Weights of a small image super-resolution model: muon at rate 0.028.
Rows from block 3, named by matrix and row number. Each number is 128 + 24 x the weight over the matrix's rms, rounded and kept within 0 to 255. All counts start at 0. Numbers have three digits each.
# conv: 3x3 conv (model.mid.1.conv.weight, 192x192x3x3), inputs 40-47, a 3x3 kernel for each
conv.0:101065097135090109170118125116104104129140102116135134128100127148120155137144125105086039095153133070154171118152150109146109125100119127108099124108103137100137117141115109130115128121125141157151135130118129125131
conv.1:143165125124100115127103112142137141162143137136147141134137129116121147140122123151160172088127168097140106119119131136152165138134160133118137133119116149149122137127125156079094132122102117123132136150155119145131
conv.2:151133125145132084152136118111076091121100120096108083143143151123061066133154150118116132117128161139106129112117125124145162135150153106083067115139119122105117130128131127132101103103120120113113114134138126144141
conv.3:140182166109137111106095095138132135131122127135112129118132144108100147127130130140084085156118106166112096115140124119117116120127092154141137145144135146137098111159119121138157115154149141121134141106140117113149
conv.4:122144116133094082129148124129114138143135149119123144139086123143154154130111115132146152105167151132132136111152076091129102126139126138144131125136143148146118141145147134074133163134143133126136143144156141150135
conv.5:129162126132104120117110113139125140131124123115134128169150182130148156148147154159147116120114125107166118118093082099122108077107087124165120147172140134146126134136122098153135104116129123111117108138126139138126
conv.6:155122108122122115134131117127139144124115132127130132103122111130125114119153124116092057129129083124142100103075107091105105121106105097131121117155125097132120124142114130230090143137107116139143127166149138148135
conv.7:118132110133126122114101084114147128133144133140137147174192166156115171166166138125144164135130152090114131092138122071131104129143137094125111165155147073115114116106116125220179134120143134140125155150122155158131
conv.8:095116118106143089112126118133121148140108142156141134162152147162098150139140155124123136162145167135154144116147137132141122113129107117134102150157148124146143127137124129132093118128138140147131118135137124149128
conv.9:121096124107101110118125116117144120101121134130144133144126168108089136157130144142102097074169101141117121141147091098140149114143125105130100111168132122140130114116125128081081118132114118142113140149126133148128
conv.10:061061050092094086094123088104102087128096109140122134154117164084098145111130117137091123156139141155094138131136133123128109128113111112103094139148107103121111102115141130058155157097170130107122138126131128128136
conv.11:144135101114133161147127104127149129132128134129133126120149117108154114128135132117109195143130140109151120127080128127089091134117105131111129120160132134137152122135149120157108144137156140128125121138110117123117
conv.12:172123108133141082150153128191180200109105115182130142144152128126109125138134117130130144136120123135148130093077061133156106149136128104115096126135104148132124112141164112111123118113128119122127117125120116148142
conv.13:095122105131096091089087116140144106131136105142112082134112114131123107123096128104113075143140089174138120113166125128168140105133113138122104114124109144145126124150151150117128127134153127145143089104107126144148
conv.14:103111118082140154147123075024086069078130102111122091109117142139118154116122119120124141103119103136125124143134156109127071106127124073126113139144124147144144118152137118143137109120131122132126132118123136140133
conv.15:067091070090154095084130088130143125129119108144140141174169170163168172162164173117120081109113104135126124095118127089139147097135163131140116156136114123131117120135125124142142116138138138150136119141137122141137
conv.16:158135115144121098170120120102143149112130130098133112143124131100107113141109151146116147146112117111114124121138135129114164125148145172161133143148139166132150124111140139156104146142141112124127117156135104123128
conv.17:154132149112115107118090112141186142132092135098016129141120142157137131138146123124150134120117106143181105130140150138124108106129096110056139130084128127109128137125146133136133153109107114104116124139149122145148
conv.18:104144112113132144111099110125124146118118160135130126128173148112145147158154151126139143131070094154148140103106109137132106161138120123139147140138141132138119121136125160097160126099126130125136127120109143143137
conv.19:116126105080097095098121093105139119124129140094085112128116153150132146151129120121120108143087145184156213131129121143121155117137143168132104130121103093131138131131113152159101112148123119136139143158152135122132
conv.20:141129111145100130146159144145119132147102124129101142138098100110000060204183169149132144157127120135124131117127133103149142134141098115134108107103153082081159102108119153120156116119110117099091124112106120142136
conv.21:112123147141123123116135128118104169121068167147108150159140140145156123157142131128128136109125146122131137123124128099112129108117117109116190142125153104104126136146151133159142111157143131110122127112124131123136
conv.22:130112139112111128127089122118128083119137121099127169142147163152133139119120099127139155134132129125096109098080075103139082151136099081115127094101133109086108140187118118099151116098112160155127149127131143118129
conv.23:093121115094128100113130101118148158105135097134122118157156149157098059141171091111114178134141166109127138088130122142072100096087111138124101131105143130148116121137133108128132140169166131147127125109122106111107
conv.24:122124099135144106102125179189147098156130150066095118129124116153150165122125140112129139128118133117121112093123151106151164109128139169150141085103102108117166147138127122144132121114125148140136135133133135137135
conv.25:111109111133145121106122129128135138155127119132127128102000057105130069101072077104132129141134117123132121105129139088134114114108123131149168113145140146170136119152077105038136125136051135139145128143149135121157
conv.26:129100134114111156121142129155151128144111112143126112062144085131000128102186065120128122118150109115132118097147128126109145128135127140131124102242152134136142138164113137038086155163091138128121155143118140134149
conv.27:118122110140138092135149091116135098145168131145121132106128099129132125079128104168158119099134088148162105112126129143168144119128126117166146146131110171140134127128121159108132150126105122129147155151146155146143
conv.28:113131129112120099121128098152151126127106119113122136015003043040086000013000042130140128105138130140132134098119126101120119111115129153170157128144149161143126119104133119123107122102112143142147127143099124130142
conv.29:134141144150154145118137116153122143150116149143123137141135160127136153140127148137113123144192133142122100085089096053056088094100114132125142145129127153126151126127127125149118126134125123127133140131129149131143
conv.30:070121148106137163080098144105125152115113145165141105120104109149160162110134103133145140104118121128117122134136114142140110119118096145121155112077083114101185135153138130152143154144116122114138128134125133136137
conv.31:140137140147143117136123128113124130156080090203074155141139124134153134125160161104130126124126110106128113142114151139145121149141143136101075146106091106075060119109114097131134105133110130111112144116115125114119
conv.32:142129131136138130137122121151117127148145135127115125117124123130115137125155150134120146098140132104132135127136106096141100106126104124140130126146117139107136127127129134126136143149138119110130139099191128099191
conv.33:136118122105114098083090115126067152130138168112092150157103137140100146148129137133152135142134117143148112095125105119138115116157106107106148130162119109150184133117122134133133166130121135124122122142138142150135
conv.34:136102111111090144121132172156124117152128138097094116089067103163200101157084129131102108097093100072118110102130150124136110108123098160118126147137112130113113107134132130184099112096093133137142149138099156149147
conv.35:130122116110147091146108113121130156140135125125099131121104137088011144096112151120156157136113125081099118120099128145152118128130144124120130150180130154126114139107126110105112134042097147142101134121124141129123
conv.36:151174145130122101144096080143128136128121157135131145138159141120139149137158138119097101176128145126127140158151125139126128150140102137125110141132126162129137144152120128123139134159164117111109104111116133137141
conv.37:115133112129168141110116130145148135138145137136148148128096135132178108123115140116110098125170111135110072117091123123075098126096110135116134105116120126126127138125126131101117134128137129138125144135097130127127
conv.38:146124100118133104144156109118134144068124185105151170142139149089137118111153116133124099117124125132108138122137122103124138114128134092087231172143197222108109105115158110129128097093117111112131106124137145132131
conv.39:137163122153096100123116127125135154123136142145128133128162137128139133124150122160131132143097147123114147105128134130126161153109128130149108136114147141150108144106130126160134120085130109108124116111134117115089
conv.40:143146136139091109134111122097101128102079099121126128135138160113129155136139141152148133141126146121101093143127117099125119139107119144177137155127143157127120137149112135182104132140128129133123126147130115133123
conv.41:126123140136149139155123097169158130127113131146116128153160127124117137123120099140148135148115109125124117110127134123130080128115098115128130121123105134136119157136149108154145140162143137122146134108127126134162
conv.42:150138149135108145132145156118123147120112115117131132108133141136120128123120116166122117173104092149101096120130117137134118112119115133158112146142109135124111111129080087130205116119120138131136139141127122127125
conv.43:150137121153113127115101078188088169192105119131161174144135123142135178125117152138111125170111099140144132126150144142119144130130128184157191134116181213165186153167140135159135140120153136141131107134118142152112
conv.44:129121114103124114123172138029122050056131088022119091131115124134152147155144142129152138145136134113133119134132144117133160103128094108084076092099075123081073114143120117136109116143116143127134127125131114124134
conv.45:140116120106127151154112105151173128104142114142133124124118132103134123141099119135147130095126117104098132102127124124168126144155128131140125134155115105136120118125116125140114128151130128146136151118116132157141
conv.46:123137128128157116115140128154106082123113122140143113128141083076221121132116120133116125103129120111138175128107110092146116114130137153136134114111106117114094131119110119174105124192107138154127147111125133092119
conv.47:107089112133120116112126120134117128134138129150131156089178084116234132082050077121118133090145141122113181118153111123163159130153127138125121109088086109158130139171193097173123108154208125148119157131130120117127
conv.48:067089125115130117107135149103120098138167132152128110173151167143142149163154136115110136152129142130118119126160131131109151102129115103113109110139153070114152134133102125155133120120127115122133129126137141140137
conv.49:135124128148112134103142122140139129130136127136129130124126133158160130124128136151129115092194151150126122145123124038105121145108109123133128137152119136148141128110108135130139128152131119122121129141129135136128
conv.50:141110109122117109124121114123121118120109105113105134124144131156053163134137105146149132073162168103085104157153123131125135106100121147144135149177158134162133105138134134118147142120122133137124135128124129131127
conv.51:116137128091121142140113131115116103155146135094120123148153136100101155153133149155111075151062062179131120098121116175170120127133115107124130116141118114103122133118111119117097113101132132130120125128128136137147
conv.52:125145105150167123141137085153115094107141131125144154110122119129166130104121147092102114094121117105119151105094145127137150118122129128151125106116129118086097122123104127158125097132120098140105079173049105175090
conv.53:132113116156125129116115113138167142117094126127162131106065153143000183121055107125116114117119074109124131116133125111122107105115139132112122121109137144098112123130145128140081108084100137133125127129134125152169
conv.54:113108132136128121117138132117125107085093117140094124120128141130107126138141122110094110109117096103107105129135107101141111121133093109137118111087109145139112129099141105119107132126154137146127134105140115109114
conv.55:095144123098089119119113106119119131160118128174140117149142145141181133119124152126142115099098106137110130108110110145127142123118103107150128131115154118132164120105109103204148127127144144126143141148176144120132
conv.56:141128131150131161118126118163119115138105154102104144163121138123119126140142142096101140102122112087144127128084113156129090174137141134147127105098118156119131121138128129104130149150139119115147125135121123131115
conv.57:088124119107103104133111126115155117111156139147132103148157138090108081119108101127119102128143136131139127104116104105126114120117120114117142142130154165156140130149144133146121143118133110121121134130126136114147
conv.58:105118102124131114136103101101143159151135121148125146145164157109154147117140138130113028141132062115132097119145122118146150088127121123132116122126137118095116130121129106124115122114121140115100154096132147093149
conv.59:110106102125153110121126112147140121167151132139113156104115110091080098094109121169172195113126135128108108158147123093091125138133133147135115158152161146122125142109125116101150121115134130136117135106085133146111
conv.60:132112117084138116107142134100099093041129110142124123131158146150154108116139104117082121123123158125108137147129113137109153130127136102109112132130139120102120135115136128103156136132121122131136115132128104127128
conv.61:155138138129154146141137140129140120133126117112126134141155108112121134087108091114144143146138130137140127055050089083096105107112147096074121141127130159101141143127127120122094132136151122145122125120091131124130
conv.62:096088100106156111145167121128137125150135130101106124123136128165169132134138117158147167116111120141134139135119120134141134131130134145148155123120129140131141135142141139161147131144149116120116115147135139155119
conv.63:170122128185121107142133091150159149122139142146132146128143127111114117143142122114135139124141141130139131095121113154172115118143151144136122139122115147124148125142133107122136132150129102131122124138144123134138
conv.64:114142150131129091088114129116144148112132109115119116152179112103025175129121118137135158107217184104130103138141101136142146128150098118120103155154123126114118139142129129174119131153129137126137159131119139144146
conv.65:137121145088102120108112133136140150134153137119125136118124134123156121099114128104096090141147118097133107160137109138143103120109094122124120087092148122139137138126119127125107141131131133159149119094049121147087
conv.66:152113128101121134136088132101105154128107108091132166115150127139125126115097110127144107120112102084116110112135121137128120123108126122133150157162097129123119120122132143120126144153121125134156115138160139135142
conv.67:125144171127106161114138143105131130144149121116133134142154126107125102132137131154153175118133165146126119112119116112104135137126116133168116135083104134123098142132112148163095141161119132123111139137144145122120
conv.68:132124099109171125108137125145127128113085117116096122147147142123134151154163160116133123143176119137130119112100127113155098124127127092127114148155117086120119122164122128139127134161146128120135129115155132117148
conv.69:135140137106135112122153145140136135138125139123141129128150131167126127130145135104135127175157136108120137125115110005151118136097120123132133149134129138125123130116139140145130148128141123128132140133128135131136
conv.70:099141121116118114131117121096123096138134152105098119159149129163148131133154157107104055133121084107090052127118077126134113116110112144151111130126119148144134143152134122128126121119146130135139119113134136131129
conv.71:121122099133090104146133098117118087133151123138166121147135140133185134145128131130124112124122151110145131135109117077111109142109129114101131106092121132136137119115113139142163124144147138122133121121112133145135
conv.72:089100104128152128122158147133126141124120123117120115145127139143132143149126157096118115109113158121101148119134098117130105113106112108124130141144123133123131127132128130141167136141126126107134157115218125102197
conv.73:177172160131101122087116119106000044146101155102086113130113120162151126155147119124150128106148120119101102094111128117134130106122110186125182151072159128071168178157119130149130123129148131107105133112130135130147
conv.74:138112111146130133137132123106106140126122147130145139110135126144134124124094113122136133093171116109155133155129118109094113086091098107128118145160105135103112109136126100149109107139142133104135122123126125137140
conv.75:122114090135147096124142090135137148121112123146115116093151130102142119099091111105191097132140105144158126123120148140134157139154172132173145116138142135131137119111114135138094137105109144137174131141153128110130
conv.76:152124135146109122108122116137090135142107118168118138119124094197127137150138137112086136135099149146123144106130144126124129119144156097124091122101111121142114152136120141086171139104145137116125125134114125129099
conv.77:149125073112131108113105107047139206096133109090109083121132131141099173129128140147126137108116134111108120134127102173160124124101111147119102145108097105140111140104145149120162127116143128132136127136134118156149
conv.78:110111111129128129138132133130140124143114120125108099134134116111135070123127123132107079161042058177148108125121125153123141123130139146139130152152131132138117116138143136159126126169125126132122114138176135123182
conv.79:130140179117078119110115136147122132115129118127145129169162121152101153138140139121050093158162100149160143137121124126149162127140124101114125125129136130126133149121110154123132124095112119132124099142140106128120
conv.80:115150128122119124129117129110113107106128128124107113137168125146131153142137130126110136139080107128103123139135135125121115108126131113100101135146135117127130123108125139132180142100134123111132115141144122148139
conv.81:106141121115167132124103130143185140143174116083128149112118117141168154115143135146129136126099132136090114113133127140123126095108106160134115076120113099125108128145143149114144169142128130143143096123114113145148
conv.82:128105111119103133117102131099117148094129108125104084125125126135109139144140119119130120132152127161143106143129115149131091139140102103111153082117130116118112114102127146068149136111136100115125116103105114137146
conv.83:143130122124147108124133127132109129172129110094135137146117106051114097146126106137165169125146142125119124136119124124137144137126127157170145193123161161154142136151156140217178123156129112113143118126132100113155
conv.84:106143128136113104112108086113117143144117131140110149148129134080093106083089105112131149105166156118138140137127110102121101151124121092148147139162132124136110124141123130106133123133112110111137139132145131144149
conv.85:138125118138124117130118116127122138123131124112125114120119142134131126116119115136103125132099103135108114111131110083144116126132110114121130126191137116151138130130122126106138128130138125129113117134120122125128
conv.86:134102137144123139130114132166104085157126097108139129136139130142115142129126145124140119115114130123130103141152116138126096137128098172164100128121131115092114115105111117109132111075124133133132144145138130155139
conv.87:132155089138144118115118102160129112090130114161143101118113151132098138115108131123149139101159163109124111117132082151171129125120151098118120124115078113122133153162123136140092122155145122110141133165133154152121
conv.88:107111111116113102117123090155143137163128132135124117121166139122093165135163129076093067099081113088111119129136110118130146126145135139114123144123123150119119131138123093123110126169094129103125116109131110132141
conv.89:103110146101170158117111097142134152131132119141142128130125139122144138134142122130195142110169123126123121129145115102118098120096128127133161149142144136139137121137117136178125130146132125126125128137123130134128
conv.90:103093098102111116075090114116128113137138123129135133105108127127145135115136149136133080153166104209176122104128127113098122130126147091120121127160126121121136135133104124129110118120108153135139157126128160138163
conv.91:135121126140127129116120129073137181105104135151085125165150136156160185118092072142136106131111104136109139097140072159162087110140124127137127125136083122152168142127154094220079130164109137137138149138142130129134
conv.92:085127147155151088107124117059076045147125147043116090115125149149146120148123154104131102140151152125134115158135092135142141134127142104104114105122097105119135147127118108110095122126089131120123143133134138123126
conv.93:159135132100139125128112130107135131116134131118127147101114120129098104109129115136142103106123128129123156115139125133145121133112107135135126100157129112120103122098101136062126116127155138106117128136124140124145
conv.94:120122108121130123107100104093154140092092129110096137113160134146170132111128149137113118167141130142131158137123140096129150118088116136130139142156130115134097105122142136100153124112156111120118136161117131134123
conv.95:137128124115129148119142116132128120126108126156136124126101072116155066103113072153113104154087120131128138120123129135125159125145151118130129125146127097128147132113107121174087139087176136132139138103194134077207
conv.96:129132117128106114108104130146130125138104132102128129143140124145139084104110138124119109146120126135123120130115139116129114124110118128129142192159162124133134122149127112255074107098136123135142119121144132120129
conv.97:117119142109106119123129149138119091138127099117091105161131105128068094102088121104081096116116109153158104113129123114157139121132146143154159149152147164127136139120108135081143118152123132130115131118113130118132
conv.98:131149114130094087127118111130126133146119110103112138115130124087152134146149129138138154122135120102104135164123102188158164132138142120129114129132141132138130092133125150163117163167134120104112118147168123153164
conv.99:134127148117109174123114117125120140122128157123139115141149129128067141121141133142102121126104110145131130115126121122173084126134125115112123133159125128114141123136137132101131129150135122130138123136128132143150
conv.100:131119132128173129131141148150151159138120126134138151022028049034046040058032037133116115130135149121101136097123131095089142111129122137148124153129128143136128126130120093033078107106102134138132141135152134128141
conv.101:145161132118112124133114115163081108141147149118135188116128113124120149130143133099072120133128117117114119104127133127139095110138118120123115112117111103120109128078141126120166139134110124130140108144136115138115
conv.102:122087123109117121140130113071077083141165081109135047125139140157131147143142161113119125122129120128141129112118108125144103092117125106133108088109108007126110122110107123123116131162146122141118110113131115129143
conv.103:132088124124105082125123094127148135118114144139128109151118145154120101136155132130147140103151176099100154099143112112179126112136114139124115133153125127124139133110121145151142134197170126115141142138165121117130
conv.104:127107135108113109086121131104125133133125116112119119121146128083137110145166124130137123135176158106107132128133110092169141140092120114137128177148114127122127115136119136142116139145136131134133130136168129134137
conv.105:138127131128114138129106124124158133134141132142110119135143127144141152139132114149140144107113115134122137108132104082152084122136108104127134131157114117131129135134123138161140136145145134136142133115142147134156
conv.106:155137153083092132108110123144156155120145112148136114110119134134147133149152145125107113102106125087107115145177165116113116142148112124098113095125122138129136112120139137118115110150129113130148128127161128138138
conv.107:134154118144124160139129112109112099123129103117091091132109141145109145126110125117113117110153119124133089108121108065054116124121118122108133120085098118098122153139106140113125162148140121130140114143117108129112
conv.108:152141147120151108110122150096092154085128174095074156131141137147145146148165144157155157134129119160127127114153115142141125095124093112155143103143143112090116144134126158119118150141151114128141108129133124114119
conv.109:134125127108101121100125152141146161111126139152139115127138141116116143152137132145146151170161144157154139146147124111147093126141135126129124133130146130146135116111124108096141132130117116110127128122115146137119
conv.110:131121108137159130163164137154120095131106102111110107106118126113134152130177150107098122126108132116096116127128131105114126131129124151127127156117112140151118128152106131130116130132110118140136089200136103189130
conv.111:131146142101152138122141140135129139127122125144142144105030106106088033154072165130121108140083112130146142116146131126173121118110137128152119175201145119136157102079102114137171121131154118134116119136111140110111
conv.112:125155072107133158148124069016090061102094068079145104115128133148173149126146120152152140133106110156101154112129123144131124106105124059070106103131145105122202128120131119108135122128124127142116123132127134124138
conv.113:118102131131153133108113102137140145119149135107132141096115102180106104045105114100091128085126143120148153120100128094098144101137125138120100113128135125128105133093123099119090111094071139134122130134141121117133
conv.114:151106112137126097118110092125090126156087107194144113116120146134118107138118136127118093130127117126131124130123123130155137129111124133117113138123093106128144128147116152143125117111113115134158124170123122129139
conv.115:084095102089129109089096089143132133122124107134143139104110103099070154105106144160162161126107094133134118142135161103075125143136164121124129107124113110105101134126152163122147121133116125122135145149143144139150
conv.116:123108142164117087123123109113117107139093115151113142154137088143111129115136084117088116156124081122079121122123144107180155137144165120103123127116145128104135119134131122137162104144130122135145143102110129130129
conv.117:105118134119108134125133129134136152163109108109124143070047035017000082105058121137110121069147131104118113115140118105126135111114123136130153167141154138127123118087130099080127074080089147114099137138130123121152
conv.118:140144113135105112116117119193150047152182111114159112126135123139131133135141125132151129131104151127133131096097125101119127117125138112129131105166169122142152141142153136150140127123143126123137122127150126134150
conv.119:114124119132110086112101184064068147139142104122135082130154132144157135142143136133123154133123151128115136122128110116140109145117111041110117077102124049116100153111139133099109139113130106110115125120131142125117
conv.120:082143098161114120176090153127134138131105093131125077125133119115140167126130144115104139117130129119109098100102158125138186144134124103114143100111090131109121123132140127123103118131145104128154116136142140146143
conv.121:095135158149143078057142164031118081056138083074114068123158133124147147136154149119106136153124151142110131135111127137118136152117126114101101091096134076061101112145149113112153098125149120121135122126137118128134
conv.122:102117099138134128143114137131132134095116143153119142119143125157107158137141154175155132145142124140145127080125094113101082125123146126140152131190120130132102119132124138140150136133113162134132128131132149108135
conv.123:115109144131114133123110154162147079182138129155136065132132121140139118133138110130142141126128116123138135118116107099098105114121101107126153174144150108126155126144143134130158126147141129140131140139138140147126
conv.124:149113136102101138119115132103105143061078130117088133143130129124142140134155142129093069141120135148156139161161122141213125132147108075095089158159114076149110127114108132128103136127145124128112125144139131126137
conv.125:138124122181210156155174115130135120123137127144126139106090116151153151149146152101118114110122120111123115153142146143138134149144137123128130141124116119132136119121128124122114118122115109102102000255116000255064
conv.126:082085061084121097089097088111136138134144122129156122149139135166117112136163140125118088144153063170137070142142140119134127159147135160143138119147136128125113122127122121109128145169142157140143131132115137153129
conv.127:127108126130118116146133128125096119125136117103113107084107109059192069124166176115105112108135122168149155152118138136108138123116144157164121104098146087131112125126160097153199143236150138128125130133113123148129
conv.128:134140124128120118115121145119126140128124132135101120104081123098087109111089133140095126110101108118141129131135123161154106141110118137160117117123123119162124135060093117000070109014096118156149128116129142137136
conv.129:150144125121103138148096126133106127154135120146130134134112110108079132123136118128140133131107097116101135136137135099194121124159141101119152118129108144126142151139126138136144128141091128145132111117124143112132
conv.130:095128131127124131108139132126124124137118139126128130145140129154000131150132115153101107176112114160119109097103137108146104132118105112120137142196135124133123137126111145117122126113159145121132128131119128142163
conv.131:113094165136133115140091115091072029121114087059119072131139145121113108148145144114109118119133131127132145116104092151142114135153132102122092108153121074103056130110136151141144141112127120116120127122128140135135
conv.132:106136118094142142140136122083135097134090139153138147101134111133130159140133140124126138131141118141153094123123124078142143124114102115125146139104114138129095134127132130170154126134130110135136144149159123141145
conv.133:110106131135139116135119137115137136124164155115129155158169175175183181146159160113134144105144130118114097140131143127116115123100124128157135096118112123117131114129147144098158148143166129153145148158139137156136
conv.134:154109129166110184114142085203172115141163125064098139124118122099117138115126111102128128183146120111107122097123124117156089146131092147113071098115118141128093136141123119125123105136130107133155135104167129121148
conv.135:127123113111117093100124120134126092123143131126119132130121133148162118114138106154144134151115152143142141104113098093103114118118109138158116149169131117133110138151135136142133132149139139151144139098193142128171
conv.136:122140098112118131099116121141134101105130123131122131122101137126076183132178151097110122120132155124122117129150120160151153114119112112127129118107145124123123140129118151151172138115126140140129121147124125136145
conv.137:109155142102164145091144134116155139119116102130135134100170088167226104143155156110130134115115133110101116137129125164138131143134135120119136171151138148121141116119125116172145092151126125128139125138150124138162
conv.138:147152152120112145129142146151118107155103121125105135127072132133088114123159119132064083147100107203173107091102129129134143160126118156148140158129154140152134115101091165178194115133126116133137123168192129151148
conv.139:120121131139130107103122113141136112123111102157146126126165116126140159135162150168116073125102104137164131136113151108076162135131107130132119120148135116147111117144122154172121113098089130117127152155128136140127
conv.140:128121117126118114112106138152143131137119146130115125132155086125130116124127116122104105110118093130127129116152129112150144125143117118137112161133145131128121128139149141211223129151128113127147134131134124125135
conv.141:111119141107101138123109111126135131132117122136125142132123120141018157130146139124109110141095110124112117123116116146179116129121127111147117144162131123130126122125127125075165124117115120142148118132139124121151
conv.142:127189166115142117122123120102132140125108117136149137145129164166151146121152145166127133146144152130147163119122092079113156116118110145162135135125154127121123141107146172173145152135106131135094138136108140135125
conv.143:130141116152146128115112111170133143124127137117140125137147136106123103116114125121122101142153146143179143089098088063086150114092139122121151123146148132121132148124134132147143125127168140128150134132128143130138
conv.144:129147128091110113139132133117165077080130143106106113127130106150128119120144137126108119126101136124099121133149143128131147121136136052106134094147122120140081130161160099088085124101132109116126115124133109130131
conv.145:120125116107162123132093103118141129142136109143117133136141154163140167132169145114158157109129138097132137083108110136113099085099097123153119108159127123141135120131123121114117129124131150128140130124106124139140
conv.146:126124119110115110158166137074043014075088069115119123169140170143138145130126145113115125125103104135115125133144135148115093129148099108102045134151124116118126114096100141111149134137127112118128110108172129128151
conv.147:082094138118104160115079120111116146148141155133131121115123113116131145121143149146145165137102138143093119139140116094109093112112081124080128137128137128122133135113112168135107135152136124144144134146188139126176
conv.148:115140138107120109130131131126148152148126160138119135146120129167165107145150135115094101119123129103126119108085095140139109141143123134118143130151130132109129139141131119118118128113118134155144135134137120133132
conv.149:140116136093119125095137150160148130117133132150148154140146129128120133131137147129143138131127147129132132151166156129161160124117113146136137144124119129140142128142142117124120138125140136149136124127143142150143
conv.150:156117115090133114090121103141146135114112135111111155114140109110064097133091097123155184125170144108106132142143124119102125120127128137181137129136130130139130104085101099146128132098111127140144131139114143135124
conv.151:140135080096097126111098139104118144086118084136122124121113117118093142141125123125103124131120101120121111129149154132170183117135106127117127118168135121147120119118123115127090108150134139132156137140134114130149
conv.152:149100087157107097156140123140099091135123143074092083123121125099170105090118111109120067100144080111147087118146120113159154148142121128089098147121124121133137125152121111114094123142111131125110129123122148127135
conv.153:125137126137156144124136118123143134145126127119097127133133126118136139128132118113161126110114130131130142092150105099102125123117104115122113125150123117137127123139128115060121114146131125139143135100129125122124
conv.154:122103125102099124107107153088167110081164145097137129123103143133138127114110096127147159115097136110109135131112094148168139149185151113120126106087124108101093109137091114102047129112083122149139132101124140109123
conv.155:126130087148108074151154114124153122117144133118138164137143143123154161158177147171161144173199204115155127104109137117129103138129091079138128131119118126127123118140121127148132135158111138129120130139133146152137
conv.156:152131122095088099134130105128148146153138147156149160175171151141107168133178143135117139153132164139097126110142113114143129134117112107122122117155151099154124139119149125113135137135149126131145129114209131110192
conv.157:145124097117097137126127133125125138115123128143139136113104126127158125145112134141139148127157143164130129118100145086153135100139120113130130136106127103120116136128146098137119114157115142115143133116124147115130
conv.158:112102140113101110116100174117152146120151157141135145145147146126109145129131133129135144123121076126149120159154117147107140150131119121125113134112136135132136126126125126147123129119126128136135141142159144116160
conv.159:153102134162146123139150137136124125149111126116129116098102145086113115091119145124148138118141138135128132112141098130117120115095107107118133122103122137141123118080110095102120108082108119159152136152130129122122
conv.160:118105109136105101139116111118150127121150119109119154138097108085077144153101113092077067116116094134089088112116120102087115145134110125144116124136115136134116140115115142141127154149103134121134129161123142162130
conv.161:148158102133107117142111159131155124119137125119130132115100134095099139138124122120092103102131116114121119119116121132137123132126107123122132167138117127113122128151131119139119148140124119129142141145121123139132
conv.162:140133117112123124146130092098141095085111067170066098144152143116153141114123121126137135119140119136138117129111118127124073121118109110115102136097130121086089145146099147159137150155099129129138118133142123135136
conv.163:109139140153128143170131154172079127118108139174084148141146173120124117129164116120146100153144127141139103145095125130124119102118105117177154178167166180162147124140143125136113118107120142117127140133117128164135
conv.164:130126120118118130133110118133134118130122125134122122137139131132120133139154121128141116134129117117130123125108121099130100128119107107132137165152103135107126129138121144185133120133124142142136104124131140148142
conv.165:121124117115095112145096094132130147132141141110143131117137102124164102119114097121110117117103104133114135095097123076118122098136146119102112125135121123131124126137153135119165143181245128137146121118144136137119
conv.166:072089111119133137115137133185142152139122105103093090124167133134097127108090101120101111127115150139136165122153118129130126144145119147161133147118123136132117123105108110161142117126117115121118143150116134119121
conv.167:127126128103114119136092137131146121108109113080078088038000077000050000012004037113131116132147122137119150100112131066116130117121130144142125142131117149150108118112107067117055104120093130141124133133131119110122
conv.168:150129114124109119071126184112091093053089094072098081106125109102136144160151158129136144136141113114114108130164164144163182129119104115105098104075092112116106116120130108132089120126151138136137148153126144147139
conv.169:150127134108145143130149137118120142159121112145133121126140159119036152146135108157144133141125137134159167106151113127159124097108114117141114132130123129117133113129124109100109149119126117131144125120138128116147
conv.170:141108125153102108156125126162124115188092146178109163177140148086060091116121112127138135144130159150143169132135117111153155143121122119134059136142130090134185165155127140114133109107142120131125141120119139127126
conv.171:134119143126152132119103094139137138150142124124116108108110109132109146131137146103089048162111078170102102120107123127146149124167147157130135138130133138129134122145145142094166122129132124122126111119125130140130
conv.172:138124153153149168135114126124142130151138115136139126140173163129155166156169174140141147175169170168112111094103146050127145110121127118129136134143118137155116133130121132120151123153139128134140126124139135120133
conv.173:144141133133100099092108116130157141140129147143110112143124153094100132140145129150151094159131098128118117133147117099090063113102105129132111146130143121125122117120134133148127134131135140148138109136148138128138
conv.174:122099119127120128116140134109134137123145163121154147158141129145161118138117137115134142100124135090094130149128129148138108122122087129096118146147139116139141120104140140131151130104141123118131103122152134117120
conv.175:114131116118077098091092099108102101136118099108115114086094071114041130096145132121127112102113085089085081105124106072141130141132139127106095079098106087158099114113146127121141134159110139139123148135133143146136
conv.176:134140143126090093124112120138122116145125111146113111113091073091052043133119069131117139121125103111129127118149129092171134122119148099131128116111110158131121112127136129139255148097097119123137127131109114138133